python train.py --n_mels=64 --kernel_size=7 --beta1=0.9
Rows from block 9 of a small sound classifier, named by matrix and row number. Rows with one number belong to one channel. Each number is 500 + 50 x the weight over its row's rms, rounded and kept within 0 to 999. All counts start at 0. Numbers have three digits each.
Before each channel's rows are labels from the 100 clips, of 14848, where the channel reaches its highest value: "peak on" is the class under the peak. Only what is clearly more common there than usual is listed. The data: Morse code for random letters and digits, with fading, noise and interfering tones.
# convs0: first width-7 conv, stride 2 (model.blocks.9.convs.0.weight, 288x192x7, each kernel summed), inputs 64-127
# convs1: second width-7 conv (model.blocks.9.convs.1.weight, 288x288x7, transposed, each kernel summed), outputs 72-143

peak on: gap
convs0.131:467591481496503404539561440587476526443567476524439437589485468467544476460420488450507473432569429536499434498474464505609450578488398456538495478408511476486525554514447532426617446402418571
convs1.131:423525604554504508506465489468519471532454524514467551500506524506462512566497522441526524493455484571512455492522553470536449506525509579520537444530480483486400516512591499557467471474529412510531518581494506579526

peak on: the character "1"
convs0.189:543505493508463475488462463444481476480517469397492439485424451513442487398531465465476425484420484500485460454447461503427578481442480525501514478483541500535475517418523464397513481469486469
convs1.189:512576554495469469461530511395482500602490514501561487527564447529583466446533516537444462540553542440431482555463559526566529626497538565553554507509495494450552440449489432481428551466507502502485535563475520507521

peak on: the character "q"
convs0.67:485525488432568514472492543421519489513572496497443601532465462479460492398468503522451513435471448465500476511418424456521479468442514450511467478516481597458475530480453431444427444401449495
convs1.67:370568500408524531426514555571494499507416400495501526461559446526516484507533486533437540436410459434448543514486430454530512471450533488542483574482515501401529448466473422457461620479541445510520496569541429471368

peak on: the character "2"
convs0.208:447458519497414466431496543472526440538463573492445454368448455392491547467525528557519495376433594421486577519536474501545540536475476501530458505514491603485451518562474458502517443443526481
convs1.208:551562559428513575391503639487492540481547465542450450510529453543474461493564497571499497438457455482439522542460454565404596493531541457460464418563530490529490585477391476509529526515485546568523444462517465400454

peak on: the character "j"
convs0.188:541434524475491514435518513509449493562456510623459524427519519467492459420395482524524461501505590481502517488400583487511471533531525469526387447478483486530462458475546497547436503451484417
convs1.188:362509511516360477569489511493427396543484532432435459540457458503573502473497585492512464519484480503463492497532532448513485366435487599503468612524513510478465427495605531427470475481514469511528435498499514426571

peak on: the character "d"
convs0.168:452448538536502428492435540436495529521486560557511362501580495507510507497549436510496465549491611547464676503473456433464521374509511470528464507490521437466465514571451467536454623516587452
convs1.168:463582597472528438549486464503533512486492535567450521547478575523517464510553567612539570487508464557496521588495547526420557527517591583536546382495494490638581500425470521522470513516490604449495435433502421452508

peak on: the character "5"
convs0.126:490514485534441420428596495513502444459398524480528525482412545618491512376471464492538483501429523573519487537444498519409500408567475489484414400498440411534482445548538420539471492537412529
convs1.126:529559450454450486489462498531494478447514547524562636430561669424461525481453499522516742508477549422486587507480521457473504435421536407379444549504534501487495515463471485428536550510523467516550480488487492470358

peak on: the character "y"; the character "c"
convs0.25:542415571492437495446557632446475525542473550449511386438500478521489447519513434473485446464522507457522460549513377529394558492461517520465512416572527457502528510489445433469460569441531496
convs1.25:479539541485472462437459451484453484538498487557510524486582552524556481531569479478465503508602516490469586547460530497564466456500594512435447566468393523500529501471459492434477606483496478503467595551550410536496

peak on: the character "2"
convs0.27:493553461479496439547520450451432570504461465540470418551519534536451479442424545544430440543546514571467505437447501504504489508415527485503476496497633387577492524529472436460520500485456518
convs1.27:552492512362519519493542559535548518390614507534556513536510492571535458521480511506470517392578572588511467501427517472594538493517536559530471437492521499473528576386568476384484564465540598568561586512425485472445

peak on: gap
convs0.181:513453526517436527515527568474381451380505474466516611551476440560467410473464438474426533551445368482465436542445478499520481449479485512513511530558438501529454513501434489529566431470508403
convs1.181:469617544485424491324496516613459532474506490518521517442572424519468516434562437496523455503489425426439513387451503495492552457446504577545462500471587475463430456431518477461544486510522411503522570554437544496436

peak on: the character "9"; the character "1"
convs0.192:533495548487451558413519512514536458569391532400431542527514499489483450422367467499520412539483481419457465445433471371474475491463470445510484489491427473473443516462454468395459465496499504
convs1.192:522531496425582571610473483510508403516511464462568623505561579493464529486485492553482596454490503515529548545555420450469504516460574441476539523536495475517468517504503483551557469468445471456457455471512498444514

peak on: the character "0"
convs0.249:516496483447422437506503464482547558406471507502459406465616521485565416505457511490514536353554380504500361531514540532490396525551449498476473472462465403528632476564485535545532494436430509
convs1.249:474517482563539480506504502469534466624454567511462490465567549514495478416515475552524513539431478489458566522569523485549488548444553496501579540510540473418399509470429434469565562445445499417416558534489415519592

peak on: the character "0"
convs0.230:544489508482469537518492397513473558477470481504416413555525438436591444497378472457543457537464411524468486432506550434620481578565371488535486538465469437466501455555434569429439438460412572
convs1.230:374556443492500494589510476502402435542498495466549529526542516525504476450429425549477512451513493457497544511422394417488590453464529556511490524501506503446434516462510498506529505504447466414510463534471460531475

peak on: the character "d"
convs0.91:508546564546521535504498559463492552491536485471522443548543548477531524384398414451492464579558520523480523502516365546489522438552503488493485477530478456439553518470494511401462545523525495
convs1.91:566503557499492526508435467435426507502526518579519463490531497529479448470549389468435421485613589578504502504542551506578569475473565572527437534531309502468505554523410536538551596514442470442453603533500418486589

peak on: gap
convs0.6:493487458475555501526521458523463442435493506502545520533505466465460523524482484432502535498478499484499462495457421474459476573489413542488492476438515579481498457516507472371561360472441529
convs1.6:541519561469477563555430547540455549457544519504487483531438492474423492583505496485484503507516554522555486533464497477509558413498474574564490483558532510467468631458494505536462401532533483518487485506475574490493

peak on: gap
convs0.98:497452450485500566586550460484494553454518499481470402549528585465564389492426512469509522493479470553531461505413572502553506543496451465485457478415496482442570417565436477431561443392475618
convs1.98:494492577668550521589533545469535448496519541426534598448508555389523478458576574520531602484567532458542613576428604452538507550464355470348524508492510511483494503515498571536454469544544489421506609531463500442513

peak on: the character "5"; the character "4"
convs0.256:415520494566409428334560487457538539557524460427467407572448536487575427532492510479524439500579549548544530487513449515525478443390524502487505502552456394412439513561498377448539444511504564
convs1.256:462571539481499497504499454435477492473521483521516547493467529520447519485494416495460562405458447427443379516398431530446491450521560419446540450455522493448524543490459558410571483546525482451545439476454495556451

peak on: the character "5"
convs0.211:504454458476520486466572507583466379416428462480531501446505498596467488466449442485449470530433489522506508556521529485432549419491434552522470417500438427574502486535476417509547522529459462
convs1.211:524517482484441566514409497545490480457507494557562701467512599451476502451483468514500642544490500467496538506489594460465508453467458428391495554535562507523531539504419480452571470521550523536490440518467486463380

peak on: the character "6"
convs0.32:617453442437541461437456464589514508576401455504456433464492503519461477468378481602474484487534515506419456541500421507553518479542508460500386459560516486536432557455494449520490546486482452
convs1.32:358561412509485464595412478396477479480440547468500468467448471461448423497552503535500512577543514424458492533507490465525524477446529476409458555576474451538442459446543400374542523501429583480513488460501493498515

peak on: the character "c"
convs0.251:584515465448520429453523508533499486586492474462494498486454513417451530407409489484516442531567524464517446464459517589553471590528517437492345421539520492456456486470470526532471475558474467
convs1.251:454462449501541563543556579400471487467459525521503444451573506395482524423462598495521490455464493443421507516496500431481395515474457489565536562486541528494471441532553437555557527527535380482428533434553403488449

peak on: the character "7"
convs0.160:462479427416532467416555514490426483538466489435438428512539490519465468422432512545461441492560509553410446540421454504507510478454458462517447435557522429503419465498422371424430472458471453
convs1.160:454471496515543492526441387507468445536451509478563525522506572440461469405515577568401608417468532499447597569543458433493441428410602529537450599595468507496487490526510487534507543506523560459475544517471439514503

peak on: the character "9"
convs0.195:571439469500519520475560398493549465490500501532483460545514535462456453452440446517490394478469420569448514474454438492505497527413403537481464461467505392452468510490482462390416479497407495
convs1.195:500510463493447597564522532527460493492479443434521502554595619490523520440401472534456620409496474498466494460435455372498532496470525453563501519545476518482460493460533517519510472474451504468494489527470520489464

peak on: the character "e"
convs0.202:546473517491547514540564498511516452427417487489549455506518496463445522436406419454452461562518495499492568420471486462494487565538540565423511493457515480597395463460441482330514421472469500
convs1.202:539511558449587499526352419362480441541478495480500452458601465488508450410537401503505489480533586518515502531531644522510577596527565540533482534509394491489534516541545623615514481548474541461515513485398500427582

peak on: the character "q"; the character "k"
convs0.279:465496489470469459442514445497461447536550460508523558470418458463510443510493474497451509464532430538501424533462378519476516477422476551444481403500530558519483450526536350439505430528491476
convs1.279:461520448466469487430355480555476544552339485581487468522540497457462533471524497542389546543519416565474540473514528490551467487418505485628520575537514517453534548483436490464461541521470450539453530532516504457565

peak on: the character "9"
convs0.227:470494503446484424507546545416370531402503520532472466522488531493534389504376500460459510515471483531564477484449577582454491529536571472514466487437423438513506440647503506522525530435428553
convs1.227:472511472547500470498501535531520511505491553575379405444665490409430447435485439566504641506475439505549489460518520466571480521362527486538508520516482497502524525495506521501449459505515572544549505574514507425638

peak on: the character "2"
convs0.102:530469481391514459500509489513504503539494473451433417497506507383619445489463534531534461462595457431469388550539428549532492493486494445558401445539490415559473541560476462470532522418437569
convs1.102:388531407520475492580408401514458482409450465511488487520483448457459516491575496595473514580514506478451445621500509521539525493441551459405493610499460504479468502467498457458530655467521512504506497512535413471569

peak on: the character "i"
convs0.255:523511531518521510478528570536429504518463448416495538492478459444450483415392418527502532455526443509449416497501497495477451567543483506493473477443472474554444424430466571433514490470453530
convs1.255:529559568714568494549475492372526448584479529512546525462582540421577464446550546486544546394537544500528511546525578511573540609497494577515515412497388499486551529499403541531445488470458459492446532554469521473511

peak on: the character "y"
convs0.259:379515510432461475400513580436456508525457469486447480375561502434476471489468483534453485435534459551456417545506439493429498419468523472492480467500422517481542492443440420453517562481494504
convs1.259:518558453573530454462451416405490417503465523610530500438582521415523447485552431503450533462564509419478509519556512535561562525488541422535515587516422493508590529486395506404490549549448496494518557480507476381487

peak on: the character "8"; the character "0"
convs0.174:498466472493503466489516455513410534496493482552519453601560507558511517521313478557455538463575530536487488551516551538521550469540511531494319450511495485520463488544522483536505537443497432
convs1.174:451571446533414528556496496494379508483531561518475476510547449396508564485373485553563476514426458484445479481499552463525517487393506565599518550529517457531436508467377525483502477547451544522543495466421425509558

peak on: the character "0"
convs0.133:441486498490499534480484509512477505475465472480444384542540491535475466531364477515411572534560449548415438555503585490501503485604538490501403458513531504458482490508501463487513530501437473
convs1.133:475577532538467489561466513480475532519479612422513482579480501418449518427480383545503532457480475430549579439484563423506554467431560614539471552487492510537423541530396509439491443520389599497569505477426495502490

peak on: gap
convs0.206:455465503554509567556517499482501423516541551553449367511437526483489514453521478548543524465486570396500513461532541513487446589502484477503449472502491571592500494491502483552476493522515563
convs1.206:282537403571477567525536577525572534436382451384457483490466499494533483487504509440489466553524419473554457495384512480482519477526519558479504482449562492408493495445571431418459477393524507542489475476470533478446